A small image captioner, trained from scratch.
Training: adamw at rate 0.0014, 12600 steps, batches of 128.
Rows from block 2 of the image encoder of a small image captioner, named by matrix and row number. Rows with one number belong to one neuron. Each number is 200 + 20 x the weight over its row's rms, rounded and kept within 0 to 999. All counts start at 0.
After each neuron's rows are labels from the 100 images, of 14976, where the neuron reaches its highest value: "strongest on" is what is common among them. Only what is clearly more common there than usual is listed. The data: simulated telescope pictures of galaxies. In brackets: how many of the 100, against the usual share in percent.
# fc1: MLP up (encoder.blocks.2.mlp.fc1.weight, 1024x256), inputs 0-63
# fc2: MLP down (encoder.blocks.2.mlp.fc2.weight, 256x1024, transposed), outputs 0-63

fc1.488,218,197,221,231,177,163,224,232,181,234,184,199,193,211,187,204,184,184,217,204,224,187,190,178,175,201,208,181,188,212,203,195,189,220,227,207,162,180,173,209,179,204,239,199,213,216,209,191,213,190,205,227,176,197,201,191,180,153,249,207,186,180,212,174
fc2.488,184,224,124,209,210,204,167,192,207,159,190,205,222,190,215,203,217,212,202,199,178,204,203,210,205,205,192,227,236,180,175,189,211,201,180,184,242,212,209,225,200,237,201,198,186,183,191,227,182,197,188,175,215,188,227,183,232,229,155,192,198,200,178,228
strongest on: merging pair (57 vs 8.9); bright star with spikes (56 vs 25.6)

fc1.415,219,189,218,226,190,203,199,209,189,235,212,211,185,191,207,205,205,192,176,198,229,192,218,150,181,210,210,230,152,196,201,199,199,231,249,207,162,199,175,195,203,177,189,201,205,236,189,205,195,175,226,218,189,194,163,213,167,192,245,206,187,192,208,178
fc2.415,177,197,156,201,207,208,176,206,195,172,197,218,240,212,210,200,212,188,191,186,183,208,204,214,238,208,207,201,202,195,175,215,213,215,163,200,197,221,215,180,208,212,220,176,220,194,161,214,193,180,196,209,187,200,218,160,226,219,176,202,227,186,167,213
strongest on: winding: clockwise outward (36 vs 13.6); winding: anticlockwise outward (34 vs 13.4); barred spiral (29 vs 9.1); two-armed spiral (27 vs 9)

fc1.143,189,176,206,221,185,182,216,210,197,237,211,212,164,160,222,208,183,201,199,218,206,177,219,166,224,222,206,228,162,193,185,216,174,196,214,213,184,196,153,185,219,176,170,213,207,206,203,176,216,190,212,210,187,167,178,207,191,180,238,211,184,174,224,161
fc2.143,190,174,172,179,178,181,176,184,187,195,201,161,202,216,250,195,197,214,181,171,202,212,197,212,214,179,195,173,208,183,176,182,195,198,202,222,233,209,191,182,203,216,229,205,260,207,197,218,204,178,176,208,174,210,195,189,185,184,195,202,217,199,203,207
strongest on: winding: anticlockwise outward (40 vs 13.4); winding: clockwise outward (37 vs 13.6); two-armed spiral (35 vs 9)

fc1.267,228,186,208,210,191,213,215,222,213,235,220,235,210,163,181,186,197,201,184,189,208,196,232,162,213,232,187,206,178,193,211,220,214,182,255,204,161,201,175,190,197,174,192,182,230,197,202,179,219,194,218,232,195,197,126,209,185,203,202,193,195,202,215,188
fc2.267,176,194,199,204,191,209,183,212,184,195,173,203,224,217,208,205,209,215,202,175,190,179,148,185,226,183,187,190,190,202,184,215,179,181,207,218,216,195,200,214,193,205,228,201,264,221,186,217,197,211,192,178,173,209,215,163,198,190,199,232,202,223,212,210
strongest on: winding: clockwise outward (34 vs 13.6)

fc1.190,202,197,204,198,192,174,217,208,197,208,233,207,164,186,227,179,175,206,243,225,177,200,232,178,212,221,229,221,186,188,208,205,200,183,220,178,207,199,145,209,200,214,191,197,206,181,212,214,228,200,216,213,193,180,175,235,196,203,237,238,173,176,213,148
fc2.190,201,180,189,155,191,171,187,186,200,200,192,155,186,202,245,200,193,210,162,176,221,228,202,219,213,173,166,179,210,178,190,191,195,194,192,223,217,195,190,180,211,195,217,224,257,198,227,218,212,178,184,195,193,208,184,214,171,178,163,188,216,196,194,212
strongest on: ring galaxy (26 vs 9.4)

fc1.284,225,186,214,216,190,209,215,216,210,233,223,223,201,163,192,192,188,202,192,194,210,200,238,165,206,236,193,206,177,194,208,218,206,198,256,198,166,197,166,186,191,181,185,184,231,196,212,190,228,188,211,234,188,193,131,222,181,197,215,208,182,191,210,175
fc2.284,183,190,187,197,197,224,185,215,200,190,163,202,242,199,206,202,234,201,203,177,193,193,145,196,206,190,173,195,214,198,171,226,182,182,198,218,217,178,192,215,196,193,246,187,274,189,208,212,204,202,201,173,168,195,215,170,191,193,188,215,187,218,192,208
strongest on: winding: anticlockwise outward (34 vs 13.4); winding: clockwise outward (34 vs 13.6); barred spiral (29 vs 9.1)

fc1.400,207,186,221,217,175,169,228,205,189,247,199,211,173,173,207,203,181,153,213,195,216,180,194,165,187,210,209,199,167,202,207,197,182,220,248,207,169,189,184,217,193,178,200,200,214,241,201,186,197,179,219,226,173,199,188,198,178,173,249,192,204,186,235,179
fc2.400,185,229,141,214,218,210,160,228,194,162,197,215,235,207,190,213,224,209,201,192,172,208,208,222,230,190,200,217,214,167,168,218,218,220,180,195,210,226,202,182,185,211,233,172,205,180,182,224,191,209,184,174,213,194,209,161,217,226,169,203,209,191,156,217
strongest on: bright star with spikes (59 vs 25.6); merging pair (45 vs 8.9)

fc1.270,228,228,219,216,206,139,228,209,169,228,211,194,188,231,219,207,174,214,248,208,204,197,219,222,187,179,225,191,194,215,198,182,223,230,184,173,195,206,180,218,160,204,226,239,213,206,194,218,195,221,181,214,202,213,183,242,182,207,217,190,215,185,184,179
fc2.270,167,169,160,202,170,206,218,214,206,202,196,195,240,191,199,198,182,193,174,181,192,200,184,182,230,198,158,190,223,186,171,214,178,182,206,240,211,197,203,172,206,197,218,192,187,193,206,207,214,162,187,202,162,186,217,187,225,177,161,195,178,206,207,208
strongest on: tilted (46 vs 18.3); barred spiral (35 vs 9.1); ring galaxy (27 vs 9.4)

fc1.272,225,191,230,172,226,186,187,210,200,211,164,189,205,196,211,198,203,208,181,169,179,189,181,200,185,203,154,189,219,208,189,210,219,198,184,219,179,177,205,173,204,212,203,203,223,200,223,194,183,201,185,205,226,200,167,200,163,197,149,220,183,184,196,220
fc2.272,229,205,180,210,234,221,206,223,210,212,189,204,221,207,181,212,207,247,163,214,189,210,210,198,187,218,183,197,207,186,205,191,233,219,174,232,177,212,160,154,220,236,205,205,247,186,193,208,209,194,165,205,221,204,179,193,182,200,180,183,206,212,185,187
strongest on: irregular (89 vs 9.4)

fc1.496,232,183,212,209,193,209,216,220,219,235,222,226,209,162,173,184,194,201,183,195,203,191,240,171,214,234,183,194,189,194,217,219,216,184,245,205,167,201,168,190,199,168,198,189,233,200,205,173,216,199,206,234,190,205,133,216,185,203,193,190,199,203,218,180
fc2.496,173,192,192,206,186,201,181,214,187,190,183,213,225,219,208,202,207,209,204,172,195,182,153,185,233,178,188,189,189,194,189,211,178,186,208,217,216,196,202,216,195,212,228,191,271,218,188,217,197,207,197,185,171,201,218,157,202,195,200,241,205,217,219,204
strongest on: winding: clockwise outward (33 vs 13.6)

fc1.132,204,168,202,212,183,188,237,216,195,241,210,222,189,170,205,198,205,188,176,209,202,177,211,157,205,199,203,229,150,186,201,213,192,217,228,223,172,207,165,192,219,176,180,202,206,236,184,193,187,169,235,224,182,196,177,196,182,173,242,194,197,169,230,156
fc2.132,176,229,167,212,186,187,165,197,187,188,168,194,227,211,201,202,220,203,202,173,168,201,181,186,218,181,204,183,179,169,177,196,181,183,219,208,233,215,193,199,180,233,211,202,245,212,183,213,227,211,193,182,184,203,208,172,201,188,198,199,230,231,197,219
strongest on: winding: anticlockwise outward (45 vs 13.4); barred spiral (43 vs 9.1); winding: clockwise outward (41 vs 13.6); two-armed spiral (27 vs 9)

fc1.2,213,201,207,222,208,195,186,168,223,217,202,199,180,179,230,191,172,191,230,215,203,208,244,196,169,245,218,179,169,215,240,183,215,185,199,183,208,200,163,179,179,196,142,210,222,191,213,162,218,219,181,209,208,180,166,233,193,193,216,178,211,201,214,175
fc2.2,205,187,189,178,171,217,193,228,235,158,215,218,227,223,195,179,235,209,181,173,198,208,183,192,213,203,180,194,244,217,199,179,207,190,220,234,210,167,213,208,217,213,211,194,249,198,216,216,208,190,195,226,162,224,215,181,219,219,184,220,173,216,217,215
strongest on: irregular (37 vs 9.4); winding: anticlockwise outward (35 vs 13.4); barred spiral (25 vs 9.1)

fc1.343,228,189,219,201,185,222,221,233,206,236,214,202,190,173,185,194,182,216,181,188,203,206,219,170,212,225,196,203,177,195,206,209,205,198,268,196,145,190,164,183,204,187,198,175,218,193,217,211,239,185,203,217,174,193,127,221,176,188,213,210,180,206,204,169
fc2.343,196,186,188,184,204,209,181,199,202,202,166,174,229,198,225,194,226,213,194,186,211,205,142,197,187,189,163,189,210,194,178,211,193,184,195,221,228,188,179,204,187,194,227,213,270,184,220,212,216,198,191,182,183,202,203,196,180,180,182,212,198,215,193,208
strongest on: winding: anticlockwise outward (41 vs 13.4); barred spiral (38 vs 9.1)

fc1.208,217,174,212,212,200,194,226,209,163,245,191,183,210,177,186,212,155,201,178,213,167,181,217,212,217,221,201,173,198,215,190,192,205,217,185,210,194,217,184,177,208,179,215,220,209,240,173,169,167,175,177,233,197,232,200,204,184,178,198,163,211,183,221,185
fc2.208,180,215,164,224,182,224,179,223,221,163,220,235,211,210,185,191,219,217,194,173,200,198,207,178,242,199,186,210,225,216,188,227,199,201,213,199,224,188,245,196,214,199,165,152,219,203,204,212,175,215,206,197,200,191,226,195,228,237,154,225,187,222,206,258
strongest on: barred spiral (63 vs 9.1); tilted (46 vs 18.3); winding: clockwise outward (46 vs 13.6); winding: anticlockwise outward (41 vs 13.4)

fc1.25,233,178,211,205,191,211,216,216,218,237,223,229,208,166,176,183,194,199,176,195,206,196,239,163,221,230,180,204,187,189,215,221,216,188,253,212,166,204,169,194,201,174,197,186,233,203,203,187,215,194,211,235,188,206,137,215,183,206,194,201,199,200,217,180
fc2.25,175,184,190,211,189,205,188,215,190,194,183,206,224,211,205,199,207,210,207,177,185,175,159,187,222,173,191,185,189,190,193,220,178,185,203,217,219,199,199,216,198,205,231,189,275,212,189,214,198,206,203,185,176,202,211,161,195,193,206,243,204,214,222,199
strongest on: winding: clockwise outward (34 vs 13.6)

fc1.725,197,190,217,162,194,183,219,194,177,209,187,179,188,223,215,189,176,166,214,212,146,203,172,226,210,175,208,191,209,202,183,206,187,199,194,209,203,192,172,215,222,227,216,202,216,197,209,204,210,190,208,205,173,208,205,197,189,189,215,218,203,167,205,166
fc2.725,187,221,167,226,183,232,208,216,195,184,224,189,200,196,185,195,192,230,212,172,221,181,197,193,223,204,232,193,214,213,182,208,199,210,216,172,192,186,224,197,209,223,177,183,211,203,180,186,182,197,176,208,183,180,213,194,221,218,181,207,181,202,198,241
strongest on: bright star with spikes (54 vs 25.6); winding: clockwise outward (46 vs 13.6); barred spiral (35 vs 9.1); merging pair (30 vs 8.9)

fc1.354,220,193,217,175,189,201,199,197,236,190,193,207,201,197,193,189,199,215,165,188,224,213,199,198,101,195,175,189,155,221,259,206,205,202,200,181,198,197,200,230,191,141,192,193,200,218,188,208,170,196,194,182,187,235,193,212,191,200,210,173,178,223,223,214
fc2.354,194,189,193,231,183,234,205,157,186,198,232,194,235,199,224,206,180,197,180,169,255,172,204,190,209,192,196,216,237,196,161,162,200,215,237,205,196,190,229,182,200,235,220,227,169,169,194,209,204,171,184,235,187,175,211,192,207,197,189,230,197,161,196,218
strongest on: two-armed spiral (45 vs 9); winding: clockwise outward (40 vs 13.6); winding: anticlockwise outward (32 vs 13.4); barred spiral (25 vs 9.1)

fc1.279,234,189,206,205,193,208,218,225,215,239,222,228,206,171,177,181,192,201,198,194,203,198,235,173,210,231,195,192,181,201,223,217,220,179,242,201,159,201,169,189,197,177,201,183,230,200,205,176,228,200,204,237,192,201,128,216,186,204,204,192,185,206,218,178
fc2.279,177,194,189,204,186,199,185,206,189,184,176,202,229,223,214,203,212,212,199,175,201,187,138,188,223,181,176,193,202,200,176,200,177,190,210,218,226,189,199,215,191,208,230,200,260,214,193,224,190,202,193,179,168,208,224,165,205,194,191,219,198,220,211,208
strongest on: winding: clockwise outward (36 vs 13.6); barred spiral (27 vs 9.1)

fc1.367,205,210,217,227,190,187,187,177,201,215,175,185,179,215,202,224,185,182,235,199,210,193,205,189,184,212,191,147,204,218,198,173,184,195,221,204,192,171,177,213,184,218,181,236,227,192,236,174,242,248,196,206,191,189,192,204,185,181,223,219,196,226,212,181
fc2.367,187,206,171,185,210,217,161,176,230,187,192,198,240,160,205,206,219,182,177,196,229,229,200,200,173,219,174,227,214,196,192,199,209,200,172,210,217,185,195,198,186,205,205,198,226,164,236,206,213,189,195,182,215,194,191,190,191,206,188,168,174,197,164,207
strongest on: merging pair (70 vs 8.9); bright star with spikes (65 vs 25.6)

fc1.539,228,203,206,174,188,194,202,203,236,189,213,211,196,186,183,172,196,215,205,197,212,214,214,196,76,232,205,185,177,211,274,191,225,197,196,179,198,207,199,215,178,167,193,197,202,195,194,186,176,194,189,201,190,219,197,221,203,200,209,191,186,207,213,210
fc2.539,203,194,206,219,179,236,213,178,201,183,227,205,219,202,207,205,186,220,166,152,230,182,210,194,208,209,188,211,241,200,176,168,201,215,252,213,193,180,249,177,215,222,212,222,183,186,199,201,201,180,182,224,186,194,202,200,208,203,174,215,199,185,203,246
strongest on: winding: clockwise outward (47 vs 13.6); barred spiral (43 vs 9.1); two-armed spiral (33 vs 9); winding: anticlockwise outward (31 vs 13.4)

fc1.257,204,183,238,226,189,191,200,234,195,246,198,230,183,167,195,219,193,183,208,191,208,190,226,174,204,220,208,202,174,212,184,232,178,206,225,205,165,188,147,193,176,157,180,186,228,220,214,161,198,192,203,226,191,187,151,191,159,200,238,214,181,179,214,171
fc2.257,187,217,195,203,215,239,146,185,184,195,188,168,207,186,224,209,199,196,210,184,224,230,179,222,226,225,190,214,194,189,182,200,208,187,172,179,214,209,227,198,179,202,189,181,231,176,209,198,210,210,180,170,209,174,222,173,205,205,203,206,198,217,169,211
strongest on: winding: anticlockwise outward (43 vs 13.4); winding: clockwise outward (39 vs 13.6); many-armed spiral (32 vs 8.8); barred spiral (31 vs 9.1)

fc1.475,205,190,215,254,189,234,195,205,191,223,214,187,191,165,205,216,192,211,159,201,211,197,208,189,208,208,206,187,192,199,179,196,194,227,224,214,165,192,168,158,198,180,178,215,206,200,208,174,219,174,175,230,180,166,179,205,184,180,223,214,220,203,201,176
fc2.475,182,205,197,199,201,198,172,169,176,189,190,190,218,213,219,213,224,183,199,188,222,217,178,216,215,188,187,226,199,182,160,209,189,229,160,208,202,205,197,202,186,221,194,209,255,186,190,228,185,197,206,181,191,197,224,190,205,206,205,214,250,173,175,197
strongest on: merging pair (38 vs 8.9); winding: clockwise outward (35 vs 13.6); two-armed spiral (29 vs 9)

fc1.471,226,217,249,185,209,157,208,217,174,210,166,212,193,224,196,196,170,202,243,213,188,193,161,194,208,217,219,182,202,214,198,171,201,198,200,191,194,203,177,237,174,201,213,205,218,220,182,199,188,218,174,206,186,232,196,182,175,196,215,212,203,200,207,177
fc2.471,202,207,186,203,212,271,184,231,196,174,213,195,235,237,165,196,225,245,202,187,168,220,196,219,222,182,227,205,201,209,199,226,219,186,207,186,198,203,219,193,201,217,183,168,186,179,185,208,235,219,176,191,201,220,192,191,215,221,205,180,196,221,181,207
strongest on: bright star with spikes (86 vs 25.6); merging pair (55 vs 8.9)

fc1.1,223,188,210,206,187,213,207,218,211,220,221,238,213,168,191,188,208,203,177,181,207,205,232,151,213,236,184,225,178,187,200,220,209,192,272,204,168,199,183,199,196,178,187,184,225,197,203,199,211,193,233,221,191,194,128,219,185,207,200,211,197,195,203,200
fc2.1,189,200,202,210,205,217,181,223,183,201,172,206,229,206,198,203,213,219,202,186,181,184,162,185,223,186,191,189,182,200,191,226,189,178,206,218,215,198,192,209,189,207,229,195,274,217,184,213,206,215,193,179,185,213,199,160,189,197,204,227,203,227,204,202
strongest on: irregular (32 vs 9.4)

fc1.269,220,193,231,185,204,184,229,178,205,192,227,175,168,225,204,169,201,182,221,202,159,195,189,236,183,163,232,178,212,202,222,202,208,199,195,179,192,183,165,205,243,213,178,191,219,191,221,185,204,191,219,201,191,232,177,228,165,223,195,212,224,165,209,170
fc2.269,180,195,202,211,187,213,210,215,202,217,205,193,193,195,220,185,187,216,221,187,212,157,183,174,215,193,222,195,199,242,206,176,187,186,189,199,193,171,236,203,219,199,154,201,230,209,197,175,212,218,183,199,185,198,215,200,220,192,208,204,162,220,230,238
strongest on: barred spiral (55 vs 9.1); winding: clockwise outward (52 vs 13.6); winding: anticlockwise outward (41 vs 13.4); two-armed spiral (31 vs 9)

fc1.520,218,204,226,171,206,190,207,223,219,219,147,213,208,178,147,205,233,201,190,198,207,187,177,192,121,205,190,195,169,207,223,215,195,197,191,218,171,200,180,218,196,151,228,199,224,210,195,191,195,195,217,208,212,197,184,175,163,168,232,181,195,212,183,194
fc2.520,188,227,175,205,187,223,179,188,182,189,219,221,253,216,204,205,201,201,201,175,232,208,203,166,216,210,197,242,207,189,183,200,201,192,225,185,198,199,236,211,196,255,215,203,190,181,189,222,213,194,194,197,197,192,210,165,210,212,207,215,187,168,185,226
strongest on: two-armed spiral (45 vs 9); merging pair (34 vs 8.9); winding: clockwise outward (34 vs 13.6)

fc1.271,229,195,214,208,189,213,202,205,209,218,224,237,220,166,197,194,213,192,174,191,213,213,234,153,213,232,179,227,178,189,199,217,214,196,270,207,176,202,179,204,190,175,184,193,227,196,200,196,202,200,241,214,191,198,134,222,185,215,199,210,200,199,198,195
fc2.271,197,198,202,217,205,205,187,229,195,200,182,214,233,209,195,200,215,218,204,191,175,184,178,182,216,185,191,186,178,198,198,228,197,183,209,221,212,205,190,209,189,211,227,191,276,222,182,218,204,214,196,189,189,216,194,160,192,204,204,228,209,229,207,197
strongest on: irregular (27 vs 9.4)

fc1.375,222,208,232,217,184,174,236,224,192,220,183,219,186,220,180,195,184,200,246,214,222,202,194,183,181,227,218,170,206,247,213,174,210,216,213,209,184,186,162,199,155,194,201,213,213,222,201,167,210,217,186,223,164,228,201,205,189,191,234,184,191,209,211,169
fc2.375,180,192,185,195,216,203,174,198,223,191,207,216,214,194,217,186,223,202,211,205,225,191,186,197,194,214,215,211,191,212,201,238,197,173,146,179,219,198,206,239,206,165,184,199,201,192,186,215,200,221,210,169,216,227,239,192,230,238,188,204,188,209,194,217
strongest on: merging pair (90 vs 8.9); bright star with spikes (56 vs 25.6)

fc1.71,228,208,234,191,190,198,197,193,203,236,194,195,185,185,213,181,206,173,202,193,215,193,198,151,181,213,201,181,162,210,233,189,192,200,224,205,152,187,180,217,207,180,158,205,213,237,207,176,227,223,224,219,188,209,175,208,170,191,238,201,217,227,228,183
fc2.71,186,208,161,200,204,235,150,197,218,167,220,201,253,200,219,182,221,207,198,193,189,230,201,207,209,213,201,208,226,208,179,200,220,200,181,195,215,196,214,187,169,230,219,182,182,170,196,221,222,197,182,200,178,206,214,188,234,219,174,189,192,197,167,223
strongest on: many stars (63 vs 35); merging pair (44 vs 8.9)

fc1.206,230,182,237,172,218,198,208,173,204,209,196,170,176,247,230,174,199,191,225,192,177,205,198,229,177,185,224,171,203,211,231,193,211,189,209,185,188,185,171,218,234,222,201,199,243,194,228,207,233,201,219,214,217,231,154,235,153,215,201,216,202,198,202,170
fc2.206,164,204,167,235,176,227,206,207,200,208,211,211,211,178,201,179,201,196,204,179,211,176,201,178,236,199,222,213,199,234,184,224,190,184,187,201,189,180,234,188,217,203,174,174,231,208,195,179,194,200,180,203,180,179,220,185,225,212,187,226,182,197,211,248
strongest on: winding: clockwise outward (52 vs 13.6); barred spiral (51 vs 9.1); winding: anticlockwise outward (41 vs 13.4); two-armed spiral (32 vs 9)

fc1.628,245,212,219,188,222,205,188,209,194,234,186,192,170,218,181,214,181,240,210,195,176,207,235,211,181,225,207,173,176,221,245,188,237,211,198,179,179,203,168,195,199,184,186,195,237,214,194,191,191,232,177,211,220,233,155,232,174,223,186,182,193,229,192,185
fc2.628,165,201,157,201,162,201,200,183,212,167,202,217,220,202,223,195,216,203,193,195,193,182,182,204,232,192,194,204,224,196,188,189,177,187,173,210,225,199,217,221,207,210,199,204,241,210,174,209,169,198,207,188,153,207,253,172,247,216,185,185,216,217,210,210
strongest on: ring galaxy (57 vs 9.4); lensed arc (33 vs 9)

fc1.216,209,189,212,169,192,192,199,174,231,207,214,220,198,186,224,165,207,185,236,220,217,203,221,168,165,240,199,206,188,219,241,199,206,168,210,209,204,192,177,221,211,187,155,213,203,198,222,180,224,206,238,216,193,185,193,220,192,203,234,217,178,193,227,176
fc2.216,191,204,190,232,199,261,153,196,205,180,204,172,211,178,207,202,201,231,163,172,202,224,207,201,199,202,186,193,217,190,181,194,206,216,204,202,220,201,208,173,194,192,192,180,227,177,205,192,176,195,158,189,195,198,181,197,205,199,161,223,210,210,183,233
strongest on: barred spiral (40 vs 9.1); winding: clockwise outward (38 vs 13.6)

fc1.483,203,226,225,162,196,161,205,188,205,219,180,193,178,228,185,196,202,174,241,182,204,199,175,195,216,216,194,147,212,223,200,186,188,187,211,207,188,162,201,223,197,222,180,240,214,200,251,198,246,239,210,208,193,192,201,204,186,190,217,186,207,205,219,192
fc2.483,220,212,187,188,218,215,164,218,206,189,214,196,228,199,213,193,229,193,213,183,210,220,203,199,200,204,193,229,220,207,202,226,232,189,192,192,221,210,229,217,181,210,204,165,220,184,211,203,186,219,229,204,226,219,187,202,192,236,185,218,168,206,178,218
strongest on: bright star with spikes (77 vs 25.6); merging pair (60 vs 8.9)

fc1.81,207,200,219,221,188,191,206,215,184,248,223,214,186,163,215,206,173,178,225,201,204,192,236,162,212,230,217,205,164,199,183,221,180,188,227,187,177,191,160,213,176,193,179,198,207,207,215,179,238,206,216,219,194,179,165,210,181,191,259,231,185,190,218,168
fc2.81,194,193,203,172,201,235,178,205,191,183,196,159,192,202,223,199,209,232,182,177,214,217,165,216,218,213,189,194,226,194,162,194,200,195,187,202,212,196,183,192,204,192,218,190,272,181,216,208,206,198,181,174,190,198,201,191,186,198,181,218,206,223,182,212
strongest on: winding: anticlockwise outward (33 vs 13.4); many-armed spiral (25 vs 8.8)

fc1.534,236,205,233,193,219,190,200,204,189,246,186,191,198,206,183,206,180,169,193,218,219,217,200,203,191,190,192,190,179,218,194,217,225,222,194,211,159,199,169,190,168,214,241,189,224,207,214,215,215,188,185,227,209,202,165,206,162,193,206,227,198,189,175,168
fc2.534,197,205,166,220,194,247,212,201,173,198,230,213,223,200,193,185,190,194,218,183,200,191,207,187,247,200,234,222,203,162,193,203,213,217,207,180,187,222,203,219,207,210,203,160,232,172,174,200,183,183,199,211,194,199,205,178,211,233,205,222,230,184,190,203
strongest on: winding: anticlockwise outward (53 vs 13.4); many-armed spiral (48 vs 8.8)

fc1.324,208,190,211,200,200,191,232,214,145,248,176,177,196,201,184,214,162,207,188,214,193,189,181,199,224,208,190,181,197,206,145,184,197,221,190,211,190,209,172,195,198,205,235,215,217,220,185,200,190,173,192,231,194,220,202,197,183,150,213,196,197,184,202,174
fc2.324,195,205,152,225,185,223,190,195,202,173,232,202,198,214,222,193,205,223,200,164,213,191,204,180,231,212,198,215,232,199,176,179,210,228,214,182,207,197,247,196,217,230,167,177,205,180,188,224,168,192,184,213,207,186,220,192,222,228,155,228,185,176,195,248
strongest on: barred spiral (37 vs 9.1); winding: clockwise outward (37 vs 13.6); two-armed spiral (27 vs 9); kind: merging pair (25 vs 8.9)

fc1.39,208,189,214,215,196,177,204,226,201,230,166,182,210,245,171,208,191,209,201,182,198,186,174,198,192,192,191,145,177,225,218,188,184,190,208,206,182,177,203,199,190,199,219,206,203,235,216,207,230,218,179,203,191,212,201,196,184,160,234,155,204,226,223,197
fc2.39,202,236,174,207,223,200,182,220,195,191,191,224,213,185,181,211,237,200,234,230,198,210,202,181,180,213,220,249,187,222,193,238,228,185,176,188,200,206,192,221,197,199,174,186,206,195,190,191,182,226,215,164,213,201,211,192,202,239,195,199,183,206,164,212
strongest on: bright star with spikes (94 vs 25.6); merging pair (62 vs 8.9); many-armed spiral (30 vs 8.8)

fc1.662,224,192,218,209,197,198,212,196,198,231,220,209,196,180,198,183,178,186,220,192,194,213,223,200,198,220,217,181,172,207,211,222,207,182,234,183,170,191,153,190,187,192,177,193,237,199,220,181,245,203,191,230,192,198,127,229,175,202,222,204,197,202,206,165
fc2.662,205,182,201,185,191,226,208,228,201,193,198,184,215,200,210,200,220,228,182,180,197,175,172,205,222,180,188,203,235,215,190,221,198,190,190,219,201,178,221,218,234,174,217,204,285,191,209,203,195,201,204,190,170,205,211,192,196,211,175,208,196,221,202,215
strongest on: many stars (73 vs 35); winding: anticlockwise outward (42 vs 13.4); barred spiral (33 vs 9.1); winding: clockwise outward (32 vs 13.6)

fc1.650,205,211,219,238,187,177,208,202,180,237,223,213,199,164,227,205,185,165,247,204,205,190,228,164,212,219,212,212,180,199,176,213,183,204,227,188,196,191,164,227,160,200,187,211,213,196,219,181,224,213,226,219,192,178,179,211,188,196,247,242,201,185,215,175
fc2.650,186,198,189,200,210,239,174,211,190,187,182,172,205,202,224,207,208,237,180,180,211,214,168,210,224,207,187,195,214,201,160,194,204,204,183,212,209,200,195,168,194,179,210,193,262,186,200,198,205,206,171,174,192,186,207,183,199,189,182,208,203,224,174,211
strongest on: many stars (61 vs 35); winding: anticlockwise outward (33 vs 13.4)

fc1.238,220,192,240,210,197,160,198,188,215,226,184,225,177,202,219,215,182,216,237,204,216,183,232,193,174,239,197,172,212,230,210,190,195,202,209,200,195,191,146,207,166,182,176,224,236,211,211,178,191,199,190,239,195,206,182,215,167,208,208,179,188,172,205,167
fc2.238,180,216,191,202,208,206,166,238,186,192,194,207,216,195,201,197,210,219,219,202,250,213,177,194,234,205,203,224,193,202,202,224,204,165,164,188,211,209,231,207,178,183,198,184,229,204,188,195,214,232,205,170,190,181,221,186,227,203,214,219,189,219,178,200
strongest on: bright star with spikes (68 vs 25.6); merging pair (50 vs 8.9); round elliptical (26 vs 8.9)

fc1.265,192,173,227,217,206,211,206,219,159,225,193,185,207,184,195,216,186,203,178,201,167,188,182,214,239,172,200,190,201,192,159,230,180,205,204,215,199,200,190,200,209,185,229,203,213,209,194,183,219,187,195,206,190,181,195,181,172,192,223,206,200,179,204,170
fc2.265,201,182,173,206,179,235,210,234,229,188,227,189,213,180,196,190,195,260,189,180,231,182,214,202,207,214,206,201,224,204,206,198,213,213,209,187,198,183,216,171,228,185,192,173,193,177,200,199,192,171,175,216,172,176,217,211,230,216,179,188,164,199,207,213
strongest on: two-armed spiral (43 vs 9); winding: clockwise outward (39 vs 13.6); merging pair (34 vs 8.9)

fc1.649,197,188,201,206,203,195,207,176,186,232,222,182,170,182,235,192,163,201,241,217,199,190,232,177,214,217,223,204,179,202,198,209,194,169,213,190,201,197,158,207,205,227,170,207,209,182,218,196,249,207,205,212,206,167,173,220,192,193,248,243,189,186,226,157
fc2.649,209,189,179,174,195,202,190,199,206,181,200,169,186,209,231,198,208,222,167,180,198,223,200,222,219,187,182,188,229,195,183,187,210,206,202,211,220,190,179,197,233,192,216,207,273,187,223,215,205,182,184,190,192,218,182,206,175,207,165,187,208,216,190,213
strongest on: tilted (38 vs 18.3); winding: clockwise outward (35 vs 13.6); irregular (27 vs 9.4); kind: many-armed spiral (25 vs 8.8)

fc1.360,195,191,208,217,181,183,198,200,192,233,199,190,201,178,228,196,200,162,216,220,217,203,205,196,177,227,206,217,180,221,189,212,193,197,197,208,192,192,167,176,177,190,196,208,198,216,213,180,207,178,218,223,168,177,198,212,191,164,252,200,184,166,199,160
fc2.360,189,203,110,209,183,210,205,177,204,187,219,183,203,193,205,206,181,221,184,189,211,197,219,189,215,186,202,180,213,178,175,169,207,231,214,205,201,213,198,168,196,232,212,200,196,187,179,218,204,173,162,226,187,187,192,200,216,200,166,200,215,207,197,214
strongest on: ring galaxy (84 vs 9.4)

fc1.453,229,207,211,209,186,212,208,219,215,204,226,229,216,184,186,193,230,204,183,191,209,205,230,156,208,216,189,225,192,188,202,205,211,203,273,202,169,197,186,222,196,187,201,200,218,190,204,220,214,203,251,217,191,198,156,225,189,218,212,202,198,205,187,196
fc2.453,197,197,198,216,211,203,185,216,191,211,175,206,231,202,207,204,206,221,203,194,173,183,183,181,219,191,189,185,167,193,199,229,197,180,202,223,215,215,193,205,189,204,212,202,269,227,181,214,209,214,186,180,197,214,194,167,195,198,202,222,213,224,205,200
strongest on: irregular (27 vs 9.4)

fc1.527,232,198,213,199,192,226,210,219,209,206,221,227,213,172,179,189,228,198,165,192,206,212,222,152,212,226,195,240,184,183,194,216,216,205,272,211,155,201,182,207,206,199,205,177,216,193,201,216,213,185,241,215,190,199,141,205,183,217,202,224,208,200,185,196
fc2.527,204,200,197,216,208,208,189,230,194,215,178,200,227,185,194,197,209,220,204,192,190,186,181,171,210,196,189,186,170,202,211,240,198,167,212,218,214,206,186,213,190,195,198,205,277,225,189,200,205,214,197,188,198,216,184,176,179,199,206,225,195,229,214,200
strongest on: many stars (62 vs 35); tilted (38 vs 18.3); irregular (29 vs 9.4)

fc1.26,241,196,213,210,195,205,215,218,213,243,224,226,201,168,181,186,191,200,207,195,200,202,239,186,202,229,201,183,181,202,228,215,220,187,238,192,155,201,165,191,195,171,194,191,231,198,207,166,226,204,195,234,196,202,129,216,182,205,208,185,191,205,212,173
fc2.26,175,198,184,199,174,202,182,211,198,178,181,215,232,223,213,197,217,207,203,173,197,194,143,184,227,192,178,203,213,201,179,204,182,181,210,218,229,191,200,221,195,211,225,189,263,215,195,220,183,203,201,182,159,202,240,167,216,208,178,230,198,222,208,215
strongest on: many stars (60 vs 35); barred spiral (30 vs 9.1); merging pair (29 vs 8.9)